python train.py --arch="resmlp" --model="image classifier" --dataset="renderings of 100 made-up gadgets, each built of a few solids, in any pose" --train_examples=97500 --image_size=24 --crop_scale_min=1 --horizontal_flip=false --rotation_deg=10 --targets=["main colour"] --num_classes=12 --norm="layernorm" --norm_position="pre" --hidden_act="quick_gelu" --mlp_ratio=4 --parallel_block=false --inner_norm=false --moe="expert_choice" --drop_path=0.05 --num_experts=64 --moe_every=2 --expert_mlp_ratio=0.25 --experts_per_token=1 --shared_expert=false --patch_size=[2, 2] --layers=8 --width=128 --mixing="mixup" --label_smoothing=0.05 --loss="binary_cross_entropy" --residual_init="zero_last" --optimizer="muon" --muon_scale="original" --learning_rate=0.034 --momentum=0.95 --nesterov=true --orthogonalizer="newton_schulz_5" --adamw_lr_other_params=0.0025 --ema_decay=0.995 --max_steps=30400 --batch_size=64 --epochs=20.0 --lr_schedule="linear" --final_lr_fraction=0 --warmup_steps=1520 --weight_decay=0.005 --adamw_weight_decay_other_params=0
Rows from expert 41 of block 3, named by matrix and row number. Rows with one number belong to one neuron. Each number is 128 + 32 x the weight over its row's rms, rounded and kept within 0 to 255. All counts start at 0. After the name is the row's rms in percent of the matrix's.
# up: expert up (model.blocks.3.mlp.up, 64x32x128), inputs 86-127
# down: expert down (model.blocks.3.mlp.down, 64x128x32, transposed), outputs 86-127
up.0 105 [102 132 130  79 184  81 120  74 165 180 188 171 110  96 112 169 129 118 128 165 154  93 106 154 132 125 149 125 166  77 152 128 144  81  86 145 115  39 108 108 105 105]
down.0 096 [ 97  92 148 116 167 133 102 115 137 169 121 161 155  94 131 107  93 147 146 117 126 183 139 210 102 124 159 113 153  92 199 106  85 147 133 107 132 166 186 149 189 112]
up.1 090 [118 140 108 123 182 175 116 123 107 110  82 151 119 127 134 174  88 156 109  88 107 156 130 136 131  76 164 148 123  57 135 156 125  75 154 116 170  49 112 119  94  80]
down.1 096 [156 127 121 171  81 124  97 128 168 112 136  86 119 170 170 215 204  61  99 136 113 198 150 170 100 137  74 117  88 143 141 144 105 101 147  58 127 120 112 170 116 132]
up.2 097 [ 94 158 108 131  77 125  96 188 123 151  75 121  93 116  99 182 150 131 137  98 170 143  98 136 118 119 152 175  99  77 207 249 150 123 111 121 142 151 150 136  81  78]
down.2 109 [109 159 132 152 132 159 182 105 135  92 134 130  79  92 121 143 169  97 181 118 153 100 100 178 147 126 135 121 176 129 189 146 104  92 104 131 132 121  99  76 178 136]
up.3 098 [169  84 139 180 143 112 104 129 130 129 122 148 117 127 125 231 104  67 126 179  64 126 151 124 121  83 137 147 127  27 151  79 126  98 118 132  98 159 141 157 153  64]
down.3 091 [140 108  96  99 147 140 132 104 112 162  91 136 130  93 143 107 130 135 152 117 118 211 116 162 102 177 120 155 140 163 105 117 129 110 205 200  86 123 156  93 162 148]
up.4 099 [ 93 145  78 113  95  92 172 113 166 134 134 144 184 101  93 122 129  99 121 110  97 107 122 177 134 148  97 141 147 114  91 157 132 129 203 169 171 119  70 154 101 141]
down.4 098 [113 190 103 175 111 137  43 165 165  99 124 145 150  97 131 147 164  78  88  82  95 153 114 184 148 159  81 137 129 142 123 121 109 111 197 123 106 117 137 123 190 145]
up.5 094 [ 76 169  71 138 143 112 129 117 171 102 133 176  67 208  81 160 162 115 134 101 136  99 110 151 137  76 162 161 104 128 190 159  63 122 139 112 144 156 129 147  90 129]
down.5 087 [173  97 110 100 114 131 100 139 103 120 127 117 121  91  78 106 113 108 130  46  98  85 128 124 150 132 156 163 123 157 129 150 184 159 104 192 218  84 122 114 105  99]
up.6 117 [122 108 142 173 109  98 101 103 175  90 130 164  82 125 128 181  93  98 142 163  80 163 138 239 134 144 104 114  85 121 186  70 138 123  83 125 162 111 153  57 117  93]
down.6 104 [111 146 137 136 147 159  99 123 131 147 105 170  98 144 110  92 138 123 134 215  96 216 143 121 127  70 111 131 177 106 203 146 107 148 169 124 103 136 182 138 155 119]
up.7 108 [120 102 114 152 252 117  59 131 102 119 122 137 102 129 151 139 122 126  92 151 102 204 158 147 114  87 115 132 102 139 222 122 144 143 128  93 116  87 197 114 107 127]
down.7 100 [101 190  81 100  93  91 154 113 177 146 127 118 150 110 151 109 197  64 189 154 144 241 127 198 120 100 122 147 142 142 112 130  55 133 110  92  80 168  88 130 161 154]
up.8 089 [ 94 112 116 162 127 140 152  97 160 101 107 116 124 149 167 175  90 149 106  83  67 101 112 149 121 138 138 138  72 159 199 108 144  94 121 121 106 121 152 117 144 124]
down.8 084 [120 151 116 126  89 107 184 133 121 151 199  70  98 151 127 111 157 137 195 103 140 123 146 112  93  90 113 149 102 186  60 144 172 164 130 108  92 150 109 115 171  80]
up.9 097 [204 131 111 115 111 126 159 121 139  75 212 127 131 183 111 109 137 184 102  97 128 151 136  54 139 135 163 117  79 158 151 130 112 114 136 139 121 115 102 152 125 128]
down.9 095 [104 154 117 143  97 109 132 144  91 167  82 112 121 142 150 200  85 115 100 160 116 118  99 114 118 118  80 154 112 120 152 166 177 107 109 146 101  24  37  98 113 111]
up.10 087 [152 136 119 153 161 147 158 142 183 106 173 146 128 141 149 147 122 176 166 123 138 129 149 117 105 134 204 163 144  99  93 127 140 118 152 136 117 176 126 153 142  97]
down.10 084 [150 189  91 169 136  94 122 163 156 120 155  79 193 123 140 104 165 124  80 137 107  82 104 173 169 109  82  57 109  90 144 155 134  66 163 101  80 140 152 156  91 155]
up.11 083 [149 140 132 157 114 140 179 102 175 119 146 131 145 189 135 154 104 104 192 134  99 131 147 117 134 105 186 128 129 128 120  79  86 160 143 109 182 171 135 105 124 109]
down.11 088 [111  94 158 156  99 121 124  97 110 155 133 130  88  95  88 191 166  99  93 112  85 102 119 165 155 157 107 107 114 166 135 127 171 137  90 158 200 177  84  87 143 205]
up.12 095 [ 68 171 137 110 144  94 156 118 118 132 150 118 107 115 122 184 148 150 125 171  98 196 136 165 112  94 123 135  99 146 195 117 130 106  71 143 128 115 131 183 160 126]
down.12 091 [157 124 117 164 120  80  87 171 143 141 131 135 123 122 131  99 160 125 170 111 130  62 146 126 108 204 148 191 135 101 187 139  85 100 138 121  74 176 171 140 129  95]
up.13 100 [124 137  87 119 105 114 143  89 179  93 161 129 184 150 156 147 104 106 121  87 151  91 151 181 121 157 104 144 103 128 154  65 170 127 165  63 130 115 159 165 175 126]
down.13 097 [ 94 149 141 174 139 118 132 121  58 180  81 146 150 134  96 139 136 161 104 125 145 235 103 148 127  69 129 108 146  85 106 129 114 127 112 115  83 147 141  97 112  99]
up.14 102 [192 143 116 107 143 134 165  74 164 119 173 112  84 156 145 114 122 132 150 137 140  71  95 114 136 146 114 120  54 148 143 144 150 129 148 153 139 123 123 178 126  73]
down.14 109 [139 120 154 145 159 145 214 122 116 114 159 143  69 149 130 149  52 150 105 173 144 118 123  73 115  87 133 175 133  68 158 146 129 103 102 119  33 109 179 165 110 103]
up.15 095 [123 150 138 156 162 135 148 129 111 140  88 121  87 212 138 139 128 191 148 147  94  62 135 123  97 158 145 111 118 109 140 187 106 137 105 122 128  51  88 118 107 134]
down.15 101 [175 108 119  86 110 153  90 127 123 141 101  91 141 145 158 105 120 108  86  47 117  91 144  62 142  68  92 143 122 129 211 129 118 148 105  89 137 155 105 111  93 151]
up.16 091 [157 128 119 179 114 111 156 163  98 255 145 106 127 128 135 208 129 138 152 122  90 142 142 152 133 131 114 151  89 122 130 138 109  92 137 140 173 125 162 166  40  93]
down.16 087 [ 60 119 157 136 134 141 113  83  98 115 122 123 115 167 137  96 101  85 204 165 149 132 131 108 147 115 157 170 153  96 161 138 179 165 169 103  83 146 143  95 209  92]
up.17 100 [112  89 100 160 144 142 159 131 122 146 197 140 125 190 150 194 168 170 117 177 116 147 105 194 121 141 133 109 119 161  97  91 113 115 175  91  53 106  65 135 165 125]
down.17 114 [126 122 147 108 131 103 190 148 121 165  98 140  48 155 119 109 108 130 110 133 147 145 132 113 108 145 164 156 170  93 133 122 106 119 185 146 147 122 133 105 120 167]
up.18 106 [156 134 149  88 185 108 134 113  95 136 133 153 112 175 109  91 163 153  64 128 150  61 110  61 131 155 130 105 105 109  94 159 114 152  81 140 127 121 117 103 100 116]
down.18 108 [115 119 170  78 113 134 163 117 126  97 103 140 127  85 131 133 148 181  68 127 139 152 123  92  97 147 130 118  97 159 102 107  98 124 149 165 117 152 113  95  60  96]
up.19 103 [124 145 126 101  92 118 150 158 142 190  80  88 128 154 110 148 142 100 172  13 109 105 119 120 131  77 228 165 103 144 150 127 156 146  41 102 182  83 122 128 149 118]
down.19 095 [101  77 158 150  92 173 156 181 148 134 173  85  73 176 120 141 150 148 109 110 123  91 122 128 126 164 124 111 147 105 107 114 200 105 103 145  73 160 127 141 148 115]
up.20 097 [ 77 177 159 125 167  68 112 197 136  99  96 141 115 186  83 132 159 143 136 142 157 186 137 142 131 161 154 132  86 152  83 142  87 165 125 130 115 122 151 105 137 116]
down.20 101 [129 135 174 123  99 137 191  91 108  79 203 130 105 149 116 143 146 100 109  62 147 199 103  99 177 159 120 112  82 167 161 120 129 150 107 131 199 165 157 134 141  98]
up.21 104 [134 129 175 127 100 104 149  41 170  85 160 111 158 174 163 119 122 105  41 151 162 138 125 149 114 125 123 129 107 122 107 189  72 140  64 100 179 123  94 115 128  92]
down.21 101 [135  81 104 121  80  74 110 150 161 162 144 140  77 144 125 181  79 134 143  81 141 110 164 105  89 187 155  93 123 129 185 103  97 137 101 158  73 125 132  98 195 107]
up.22 110 [188 136 133 107 124  89  92 146  92 103 209 113 149 122 136 118 106 109 151 130 159 121 135  90 141 117 132 127  90 116  56 203 122 117 104 105 106 112 103 172 198  65]
down.22 104 [109 122 158 105 106 164 249  63 115 120 151 119 160 124 139 159 120 155 173 197 101  88 130  92 114 101  85 123 147 114 117  55 158  57 138 131  76 135 121 174 140 128]
up.23 112 [114  87 146 153 121 138 126 151 129  92  88 137 148 146 144 215  86 124 167  42 152 115 126 135  98 181 118 163 124 105  97 180 166 143  89 106 156 111 138 143 175 131]
down.23 115 [146 123 156 100  90 131 145 117 147 114 162 137  90 126  97  99  96 132 138 124 112 199 139  94 149 110 141 100 155 115 115 141 118 163 182  97 135 154 137 168 133 143]
up.24 100 [170 141 142 170 155 135 147 118 183 121 106 143 132 119 109 162 113  93  84 163  99  85 146 143 133  92 178 138 173 169  85  57 150 121 135 140 164 175 120 101 103 116]
down.24 101 [160  56 121 106 137 112  50 157 134 153 116 126 189 174 168 117 156 109 135 146 160  85 113 102 103 120 119 146 109 122  86 125 123 151 125 109 126 162 203 185  81 151]
up.25 107 [170 145 127 139 173 157 130 109 119  99 147 142 159 171 145 113  85 147 139 121 184 115 106 115  98 127  81 130  63 130  79  99 113  99  97 160 127 143 120 142 150  81]
down.25 111 [125  92 129 166 147 134 169 125 130  81 175 154 139 116 186 150 135 143 133 121 140 159 128 143 136 150  84 169  88 132 245 114 185 108 149 209  63 144 144 134  79  97]
up.26 102 [ 86 154 121 157 129 114 161  77 114  96 113 113 169 164 148  92 142 153 129 112 152 119 167 115 143 132 176 147  54 122  80 107 110  87 145 104  74  74 147 165 138 108]
down.26 106 [ 94 111 114  84 146 152 173 169 150 100 181 121 165 123 141 159 129  96 115 152 161 112 100 182 131 111 117 166  75 139 161  93 153  82 149 142  64  95 142 161  67 135]
up.27 098 [102 106 102 176 149 145 137 194 153 123 166 119  91 146  95 160 161  93 180 111 119  95  65 101 118  76  99 148 108 118 136 119 122 158  70 155 203  71 138 125 116 106]
down.27 088 [128 164  90 169 146 120 111 100 101 128 116 123 139  39 136 148  99  45 185 158 137 110 140 180 129 135 148 134  93 117 115  70 122 173  92 172 175  76 118 118 154  95]
up.28 094 [141 147  97 170 113 105  99 144 121  53 120 140  89 220 123 160 147 114 132  63 100 212 159 141 103 120  98 184 116 152 135 104  79 118 101  99  70 111  97 171 144 144]
down.28 103 [147  74 117  84 103 151 206 164 120 134 130 155 106 135 108 139 128 153 157 103 102 131 118 168 137 154 169 144 158 143 105  81 148 139 130 103 102 120 101 106 134 114]
up.29 106 [119 144 172 142 127 104 159  59 147 171 128 143 109 140 162 125 110 134 135 114 114 146 191 124 150 130 142 154 157 149 109 121 135 137 124 181 155 126 110 125  97  66]
down.29 111 [107 133  97 113 143 114   3 146  97 145 126 111 142 138 132  86 141 166 183 134 134 123 144 129 152 148 151 113 120 122  90 117  96 108 131  31 139 117 142 149 148 138]
up.30 110 [ 61 113 109 138 161 108  99 174 122 167 143 114  39 171 103 159 117 155 106 189 132 152 118 157 104 164 119 142 123 151 122 188 199 112 113  82 122 114 170  71 119  60]
down.30 107 [ 98 194 146 110 116 108  99  95 123 108 139 166 119 150  77 169 132 148 110 180 136 202 129 192  78 107 111 112 127 123 170 163 108 100 105  92 162 144 151 104 137  80]
up.31 097 [ 75 144 103 144 114  87 107  79 101 124 142 113 155 171 132 145 180  94 108  78 135 158 112 106 126 205 155 137  72 166 144 218  63 141 115 112  62 144 151 146 207  72]
down.31 101 [179 131  50 126 148 158 136 201  79  62 148  91 139 130 238  78 109 187 158 102 131 138 153 120 116 147 141  74 118 133 140 108 143  94 144  66 142 185 112 135 165 148]